A small spectrogram enhancement model, trained from scratch.
Model: arch unet, norm groupnorm, activation silu, widths [96, 192, 192, 192].
Data: 78125 training examples, 87.5 epochs.
Rows from block 5 of a small spectrogram enhancement model, named by matrix and row number. Rows with one number belong to one channel. Each number is 128 + 24 x the weight over its row's rms, rounded and kept within 0 to 255. All counts start at 0. Numbers have three digits each. After the name is the row's rms in percent of the matrix's.
Before each channel's rows are labels from the 100 clips, of 14848, where the channel reaches its highest value: "responds to" is what is common among them; "band" is the frequency band that holds the peak. Only what is clearly more common there than usual is listed. The data: struck, bounced, scraped and rolled objects made by modal synthesis.
# convs1: 3x3 conv (model.decb.0.0.convs.1.weight, 96x96x3x3, each kernel summed), inputs 0-47
# convs2: expand pointwise conv (model.decb.0.0.convs.2.weight, 192x96x1x1, transposed), outputs 0-47

responds to: clamped rod; one hit
band: 250 to 500 Hz
convs1.91 085:121163123152111148121144116120146138136143133085124149125107122093154118098147134071096101140132144109113126156117154161141129098149123120128135
convs2.91 120:166145117149133125157139170119125142124134126116140136122104179144163137117122141167121104142150125140156129118146118171121152107141119112146153

responds to: rumble; text has "noise"; thin (high-pass)
band: 250 to 500 Hz
convs1.77 085:107158096067078104117126114100179093116126134133126168115104141122132070121098117143127104115093125090105123147086095145124107131090126104110158
convs2.77 130:135140133137129125193129131126136160109156117125117155131110135127124134102138129126148082142151133130123155120083053129133141155151124145077134

responds to: thin (high-pass); white noise
band: 250 to 500 Hz
convs1.55 129:135121108141125157144102135134174081143113147140148214123104154108106126121106105106132134125154122131119129143177145159121117144098151106114163
convs2.55 103:145166127102171143135117130123135180165141181122179154124090173129166158118130171142098100066141146133156155125109100147127164117162118174089115

responds to: clamped rod
band: 500 to 1000 Hz; 1000 to 2000 Hz
convs1.74 074:125130143116153143169137115100128120124131120138135141136156141088099125131119085142109133151156114181163091118147129120156112097116162156098162
convs2.74 124:099080119129091121152137143120113173138128149116098093119128089132167131155113121093124100131083126135104106133100140162114119101133153131181122

responds to: reverberation; text has "room"; text has "reverberant"; medium
band: 250 to 500 Hz
convs1.43 107:113154119087114164121101131134074165127129140136159044134154132104141147154156135162102174153138179122163139145116143115161160119100159148123118
convs2.43 097:097112127118115123210187140134125185145095126130112122133100203126116130093133101156128134122080104130104110138147133103133148157129135056126124

responds to: one hit; steel-like damping
band: 4000 to 8000 Hz
convs1.6 086:121089120171122064133124123140143137137140106144112099133119129154139139136095167154161147119161156169163117124151096113150096132134150143144165
convs2.6 045:145122120125157121137168134115130115087132111124142105105106080103137137148138126106133142123112110131126114144112128124088107095096150129135050

responds to: large; one hit
band: 250 to 500 Hz
convs1.45 072:110169130138149130134162126103110211128142135110109085102149119138144162162143186140097151112113138101125115129124134138146137122140130148172127
convs2.45 098:182115130111095150137139127133141147146147122113135142135115141166122137105138132152123097164160120128157154117129113131136149136146112065124103

responds to: one hit
band: 0 to 250 Hz
convs1.87 112:117154101183128125147097139151155045129135144157094119140127110158160151116124114112123134096143144132112117109157149134135113096099110121145133
convs2.87 098:174187116156116122151112132114126112116146100110162147118104123093135132133120148149144138117130100145186163114163129127121117133129100145181090

responds to: thin (high-pass); text has "noise"; clipping; text has "clipped"
band: 0 to 250 Hz
convs1.60 074:133133132116135148128134130126126090125134150106158201161146103141130142157098123122140144125057129146120125130180143149122109148117154129122153
convs2.60 054:153122147105105185104070106144145168131135163137127143149111062102113146136149134115111098069120126112128112139081128127153136123120126150085111

responds to: striker: soft; large; scraping
band: 0 to 250 Hz
convs1.89 086:086139124145131119127147117167142121123133159146114129133149132111130130125136132089073095089175111099075126129159122123107092123108119136116143
convs2.89 118:129120134147108138149158136122139113097185113125126115125108172092114133079132133149126113162132125125096122126116097149127136123125121105123096

responds to: striker: soft; small; rolling
band: 250 to 500 Hz
convs1.81 098:151121159091151099115142123087116154091086101113143118171141129103127075123145112115134136174128117134128120118129109132127142139117129111142129
convs2.81 115:090106118134095109117111119132112132114103077120101132126093119149098138112118097096126091101105172131125119150112165120116076083108091095112157

responds to: striker: soft; large; reverberation; text has "room"
band: 250 to 500 Hz
convs1.40 120:114166107117127155131111134131075171119123141125130030123130099119141128161156161143094164140133160125152136149116154156165150125119150143160124
convs2.40 057:144138142126108154176115140138153153143140106128113113139126119114098131105155128146108120099093128118122142138153120114139143116135133094110112

responds to: clamped rod
band: 1000 to 2000 Hz; 250 to 500 Hz
convs1.78 084:167144086127105145126136128106137106132152176134075145143107103144108110155126126151107103157126132123105124132143143134123104140122101107105119
convs2.78 119:109144116140152121119122135122126162128135155111189111124128149092149136153114135161140136090131113138132137126124137175123157160126107158179185

responds to: reverberation; text has "room"; text has "reverberant"
band: 250 to 500 Hz
convs1.31 080:099133144138148138162140119154093155126101094134142147170155162153132141143113127109106102132136120128142105101106124086133125096147126144078125
convs2.31 105:079114139112110148111128111133137103192120153088159114134121120104113097130124112076137117106085102125132107118156118112137104102121076125122101

responds to: striker: soft; bouncing
band: 250 to 500 Hz
convs1.37 120:137157112127130117135126132125124150129132141130139057095111116116142117160142179151119148133143167137160115150111125151159101114089129155158147
convs2.37 055:111093135102124113150135104139122127111136130150135140135113188130155127162135147142105129130103147120115115167151181138125098108154179136146135

responds to: clipping; text has "clipped"
band: 4000 to 8000 Hz
convs1.57 090:184121124108121157114133158104141133109146157123093124132126127144127128148106119108154128111153102089088131120181136152108114151104121123107141
convs2.57 088:161170108108120124152062099102127094155133160150123106096133107132061133103121126152121105078139113143146129134140118078089122149103140129091097